Rows from block 11, named by matrix and row number. Rows with one number belong to one attention dimension. Each number is 50 + 12 x the weight over its row's rms, rounded and kept within 0 to 99. All counts start at 0. After the name is the row's rms in percent of the matrix's.
# v: attention value (model.blocks.11.attn.v.weight, 192x192), inputs 96-191
# proj: attention output (model.blocks.11.attn.proj.weight, 192x192, transposed), outputs 96-191
v.108 102:53 35 50 60 60 65 48 67 40 43 64 70 29 51 28 61 33 40 24 37 76 62 55 62 45 41 50 35 50 65 47 39 44 51 53 49 49 43 71 58 74 39 53 54 71 29 58 58 49 55 62 44 34 51 47 50 53 53 41 43 45 33 59 44 28 45 48 54 32 44 54 78 53 52 46 69 58 55 71 46 45 38 40 52 36 27 57 60 39 34 32 55 58 47 45 61
proj.108 110:38 39 48 66 31 25 70 64 56 71 38 51 55 30 55 46 54 67 68 51 43 48 45 61 49 37 45 54 51 64 51 33 58 40 48 64 37 44 43 39 58 71 57 58 44 37 57 72 56 71 54 53 46 63 43 43 59 50 53 71 50 43 39 34 58 52 41 51 42 64 40 58 55 47 57 27 78 45 43 43 63 33 80 82 62 32 44 47 51 66 69 48 31 62 51 43
v.109 090:65 56 46 46 47 47 62 47 54 55 71 48 55 32 41 55 38 59 47 51 48 45 61 43 45 50 33 53 64 53 51 39 37 47 44 29 35 78 60 67 59 35 48 73 46 32 46 68 52 58 66 29 55 45 75 51 47 43 58 38 40 39 35 39 47 67 55 48 25 57 77 74 50 79 24 70 63 51 51 46 58 44 37 75 54 40 47 52 45 64 34 64 46 52 52 48
proj.109 092:25 43 67 42 54 31 75 53 56 34 36 72 58 44 73 53 59 48 59 47 53 64 32 63 57 38 61 48 45 35 60 41 33 40 71 51 38 38 54 52 28 41 62 39 53 57 64 63 58 42 42 34 40 52 55 43 41 41 71 65 42 44 38 37 53 61 39 33 62 45 45 31 41 40 95 06 53 65 52 36 45 51 52 44 44 54 49 56 50 34 56 39 58 63 28 32
v.110 097:57 54 54 48 34 46 49 69 65 19 76 54 60 66 73 28 70 40 55 24 55 41 67 36 61 49 54 65 55 44 43 55 44 55 57 62 37 53 43 43 54 41 60 46 54 71 44 56 37 50 76 52 31 31 56 49 45 34 55 30 50 48 54 28 57 42 55 44 42 64 38 53 56 40 43 59 55 61 70 46 49 63 32 50 55 61 50 38 52 53 55 36 29 48 55 51
proj.110 115:55 56 63 52 36 53 44 60 20 36 72 58 33 43 25 46 33 31 51 74 56 66 52 60 39 37 46 46 65 49 49 43 36 44 61 45 54 19 60 41 59 47 56 54 68 50 71 39 23 36 29 73 49 32 52 45 51 42 48 52 51 38 24 56 48 31 27 44 62 47 55 46 52 53 37 53 56 48 39 28 62 52 51 49 43 50 40 54 40 59 40 59 72 31 51 55
v.111 109:33 58 48 30 66 53 38 38 54 75 47 31 57 52 47 56 15 47 46 64 34 44 65 34 26 59 37 53 62 67 51 57 51 15 37 52 67 59 33 53 80 34 49 29 53 47 74 55 49 31 70 44 43 56 51 56 55 68 30 61 52 54 64 66 39 58 62 51 46 42 54 44 33 65 40 54 32 34 50 56 43 44 40 37 68 54 37 40 26 56 35 37 79 66 51 52
proj.111 117:72 54 52 33 53 65 52 44 39 45 65 60 43 42 48 45 63 40 57 37 38 72 41 73 66 63 40 54 59 48 61 36 48 78 56 66 61 61 34 60 38 66 59 49 55 27 47 69 30 67 66 45 47 30 44 73 54 42 59 65 51 50 33 56 46 56 21 45 54 44 42 55 34 53 33 35 31 46 47 22 51 55 35 49 50 52 46 63 46 55 58 55 25 66 50 42
v.112 106:61 53 42 43 31 41 25 49 53 59 50 20 58 34 65 62 43 57 72 72 38 30 43 41 46 54 42 66 56 62 51 56 50 78 54 41 49 66 44 63 55 59 38 53 36 66 45 52 54 55 43 42 32 30 54 46 53 43 51 38 47 47 58 23 52 47 49 33 44 46 62 40 37 52 68 46 60 59 29 61 58 65 57 68 55 57 52 43 49 40 43 46 66 37 50 38
proj.112 110:35 47 48 43 62 53 49 46 30 51 47 70 75 67 46 42 51 54 13 43 57 34 53 50 51 46 78 38 34 34 48 75 29 36 58 75 72 42 43 57 55 38 46 39 69 71 52 43 47 53 38 19 53 38 55 35 45 48 68 63 55 46 44 48 48 56 61 51 48 55 59 37 49 56 36 55 33 64 46 54 43 63 35 35 26 48 35 49 58 44 49 55 36 40 46 50
v.113 100:59 57 46 48 40 46 20 58 44 46 44 35 56 63 44 33 46 57 31 31 55 42 41 39 48 54 56 72 53 11 51 32 48 57 43 40 34 51 29 63 52 48 62 31 36 64 26 39 49 56 64 72 37 44 30 39 35 59 56 43 47 43 59 35 53 60 68 62 66 69 43 31 49 63 67 76 48 68 55 44 44 56 60 40 59 48 55 43 58 53 35 39 44 43 41 56
proj.113 104:43 54 32 52 42 45 40 65 49 55 42 61 39 44 28 43 39 40 50 70 50 46 62 47 41 32 50 41 44 56 46 69 52 54 55 52 37 45 47 55 53 70 41 45 44 57 65 32 54 40 50 52 58 60 27 38 46 52 49 59 25 55 17 31 45 36 56 35 42 68 57 66 35 34 27 45 29 48 42 57 37 47 56 40 23 47 50 47 44 54 43 52 58 35 49 69
v.114 092:43 56 49 38 37 43 61 74 68 43 49 41 56 56 58 36 49 45 70 51 47 55 54 61 41 36 41 35 39 32 60 56 42 41 49 62 45 62 65 41 57 69 53 47 43 61 36 48 43 46 52 30 52 75 55 33 50 48 62 69 53 45 55 28 40 45 56 29 62 53 24 56 44 61 40 39 60 70 25 30 36 42 32 44 29 57 60 55 44 51 55 41 51 64 52 64
proj.114 099:44 46 53 59 60 49 50 30 32 37 38 49 32 51 51 39 54 45 21 61 62 44 55 56 50 57 32 58 51 60 37 55 20 57 43 55 46 64 43 30 46 33 48 53 42 11 67 61 43 42 32 49 40 70 46 52 50 37 57 51 41 56 35 61 53 60 60 41 24 41 51 45 62 44 68 66 46 58 42 65 53 57 49 51 62 69 56 63 50 61 63 44 46 79 53 33
v.115 090:64 51 51 46 48 31 42 64 54 64 79 31 38 53 53 65 40 66 71 45 40 48 50 44 42 44 61 87 52 53 62 49 74 84 39 46 67 46 61 68 58 56 59 64 32 29 57 54 56 61 44 45 45 33 47 47 58 44 52 42 70 57 53 55 30 66 48 48 32 43 76 43 49 61 70 40 62 49 40 32 35 37 53 59 72 42 66 43 51 62 40 56 59 52 43 46
proj.115 101:51 34 54 42 77 51 48 62 66 49 37 59 66 46 65 45 55 52 50 49 54 48 59 33 52 41 68 50 40 50 54 59 48 58 33 52 56 53 46 50 43 46 54 29 69 54 26 49 42 41 25 43 51 54 45 43 41 56 26 57 40 41 19 37 53 42 74 67 54 54 37 45 50 51 68 42 56 48 69 68 54 34 67 43 62 34 09 41 61 39 51 52 43 53 51 37
v.116 107:48 33 46 57 36 59 23 50 25 35 41 41 50 92 44 41 40 41 39 45 67 55 49 54 45 56 42 54 45 58 48 47 56 46 36 50 46 53 44 52 56 44 51 45 31 46 37 41 62 54 22 74 46 54 27 33 41 53 52 59 53 47 77 50 38 65 58 48 48 47 11 24 50 61 51 46 29 48 59 34 36 60 59 40 50 25 54 48 52 53 47 49 29 34 57 60
proj.116 108:60 65 30 64 65 51 74 50 64 58 53 48 59 36 66 60 48 48 47 62 58 59 51 46 56 49 46 31 24 50 62 46 80 52 53 48 46 51 64 47 49 63 46 50 34 54 64 38 44 79 72 45 55 44 32 29 53 66 47 58 36 47 50 41 51 40 36 57 37 52 55 67 39 24 39 35 19 38 33 60 34 42 47 46 50 54 38 39 44 40 51 42 51 49 57 32
v.117 090:63 46 45 42 49 72 28 43 47 50 52 35 28 54 58 63 51 51 40 72 57 44 59 49 42 65 46 43 42 42 48 53 25 66 21 67 62 69 50 63 71 36 51 42 48 62 41 62 65 62 40 59 61 33 52 50 42 68 41 58 44 53 62 38 41 46 48 47 39 57 73 58 21 47 60 40 47 71 45 49 41 45 43 46 52 55 62 47 58 46 60 37 59 54 47 47
proj.117 106:43 62 35 68 49 33 62 38 55 67 50 69 39 50 64 42 60 36 39 24 44 56 66 45 72 40 58 41 62 44 36 47 50 43 67 60 50 50 41 64 61 68 46 51 40 61 57 59 74 35 38 33 54 49 43 51 53 37 48 57 62 55 60 60 51 66 71 54 42 37 36 62 44 50 34 41 57 61 43 52 62 54 46 51 41 63 55 30 56 69 50 60 27 50 46 41
v.118 111:56 52 52 45 44 52 56 56 47 52 42 63 45 44 51 51 85 44 51 56 48 52 44 42 52 60 35 49 53 72 72 58 49 57 55 50 72 44 51 45 54 59 51 55 64 36 60 54 40 40 70 41 50 31 60 59 39 57 79 31 37 53 45 51 35 36 57 43 19 58 36 65 40 50 51 21 36 60 60 37 61 41 28 60 51 47 41 69 45 28 56 31 56 47 59 48
proj.118 117:48 47 41 53 51 39 41 36 49 48 52 23 50 53 53 42 19 54 44 53 47 46 39 55 51 48 51 59 52 57 41 40 55 67 62 64 44 51 34 39 71 66 36 40 41 41 38 57 53 84 19 72 30 52 74 52 63 33 30 65 44 82 43 28 55 52 42 42 59 53 47 44 31 38 68 66 41 40 59 60 40 63 73 51 43 40 62 41 67 56 49 60 44 51 37 68
v.119 087:30 52 55 38 31 43 42 64 62 52 45 59 53 66 55 32 49 60 33 43 76 35 56 41 50 37 37 35 37 46 47 50 63 43 29 52 36 56 35 29 36 34 47 57 64 59 72 28 29 29 52 66 47 56 22 58 46 42 31 62 35 49 54 49 30 34 56 25 60 46 45 56 45 53 37 48 65 65 61 44 61 35 57 49 62 51 57 52 48 43 54 53 65 64 45 48
proj.119 096:43 46 36 86 53 61 50 56 34 32 76 53 47 47 46 44 55 42 51 47 54 35 49 55 51 47 34 48 68 52 33 40 54 66 52 51 46 65 69 49 38 53 38 41 42 49 35 41 54 61 55 69 57 56 40 61 63 58 64 54 62 48 65 47 59 58 42 48 46 60 32 28 41 65 53 46 78 63 42 46 13 39 62 60 30 52 46 44 47 60 57 35 31 70 25 68
v.120 102:57 46 73 48 32 40 21 64 55 45 51 67 59 59 57 61 60 64 53 69 48 45 39 63 65 61 56 58 46 55 46 65 50 73 57 46 67 58 55 52 39 52 32 54 53 69 46 58 44 48 73 53 45 39 48 58 54 55 57 38 40 57 49 69 61 48 64 43 41 78 59 46 39 37 49 25 27 60 30 70 56 33 40 52 38 54 58 52 48 53 63 50 74 40 54 39
proj.120 102:53 55 37 61 52 51 54 62 38 52 49 46 58 57 37 41 51 25 41 44 61 49 34 56 24 47 67 51 38 43 32 66 35 38 35 36 48 60 57 52 52 64 59 32 48 43 53 45 63 67 40 42 46 43 42 56 32 40 66 45 41 43 54 68 60 38 63 42 47 50 48 55 60 57 67 61 51 61 65 43 82 51 52 30 57 73 58 34 64 53 54 65 53 38 49 49
v.121 093:57 53 33 33 51 35 39 41 73 39 61 33 42 76 71 57 50 42 56 70 62 70 42 44 50 55 55 62 54 40 44 51 57 46 62 45 59 35 60 57 47 51 55 64 43 66 42 44 52 79 58 70 67 41 44 56 70 41 78 33 41 43 26 51 51 26 65 34 57 46 67 48 79 34 28 73 29 72 61 57 48 46 50 51 46 55 57 59 63 49 51 58 45 31 52 56
proj.121 099:37 29 53 44 40 74 41 57 29 31 69 72 72 39 21 35 38 55 39 48 59 37 50 39 31 46 54 60 59 66 61 32 62 35 50 41 50 52 64 39 49 49 47 44 62 67 46 44 45 48 48 47 54 47 36 50 50 52 20 46 45 41 37 60 60 67 39 48 47 63 37 38 46 50 62 59 45 55 59 16 65 40 53 52 40 64 41 31 63 57 43 45 71 20 54 67
v.122 091:66 49 81 52 53 44 68 28 51 41 66 50 60 38 40 40 65 38 55 50 38 48 61 61 45 59 67 38 55 24 55 58 64 75 59 42 54 57 56 39 46 63 52 56 71 15 51 54 63 31 60 32 61 30 54 51 35 54 39 40 54 45 52 53 51 25 52 68 30 47 53 83 51 50 33 69 54 48 57 33 62 46 37 64 37 41 56 85 45 34 61 41 38 30 37 47
proj.122 098:49 51 59 46 46 52 47 48 63 62 73 33 37 76 46 40 42 58 57 31 50 40 43 71 49 66 67 50 64 61 45 30 58 34 68 64 54 47 44 53 41 37 70 46 46 65 48 51 38 35 32 49 42 29 49 49 44 46 36 53 58 40 64 36 58 53 21 50 45 68 47 52 54 28 73 55 37 44 53 67 60 46 50 16 54 49 48 33 58 63 22 50 67 45 67 44
v.123 101:54 62 56 55 40 45 75 54 65 53 55 33 52 33 36 46 67 48 73 46 61 31 16 68 63 31 59 68 55 26 57 56 73 50 47 55 57 30 58 46 49 65 52 48 45 34 53 52 48 60 59 53 53 42 58 53 64 41 42 48 36 59 42 55 36 26 72 54 62 53 63 50 65 45 52 64 60 54 37 25 57 34 31 82 61 43 50 58 50 41 57 62 43 13 63 58
proj.123 104:38 52 61 46 56 58 57 47 53 60 74 75 43 60 32 43 54 56 42 38 40 61 57 39 62 44 74 44 33 55 48 48 72 41 50 49 55 36 58 34 49 34 50 53 54 75 41 48 50 39 39 56 41 41 49 46 43 57 58 40 49 61 74 52 62 44 41 66 62 55 51 38 52 42 62 54 73 54 59 62 49 36 73 28 12 63 50 18 54 62 46 58 72 37 54 37
v.124 100:54 36 24 38 59 50 47 39 57 27 40 46 65 33 41 37 63 60 45 42 37 49 47 35 52 34 37 49 52 16 46 54 46 50 67 32 53 43 71 35 50 65 34 48 62 38 47 39 26 52 51 45 57 41 78 40 52 39 34 46 61 40 52 62 44 43 40 68 38 71 46 62 53 35 62 54 82 72 44 58 67 32 48 74 44 42 38 47 42 42 44 41 41 44 40 71
proj.124 103:69 66 93 48 52 31 41 34 57 42 61 45 54 50 47 48 43 62 62 36 54 67 46 50 27 47 82 48 43 45 44 45 61 50 57 50 46 54 59 53 76 22 79 50 33 61 35 75 58 23 50 62 41 64 75 55 42 68 56 50 54 56 46 52 52 55 50 55 53 36 57 63 59 41 41 49 62 62 71 55 78 32 33 21 53 43 59 57 49 58 43 51 58 53 43 29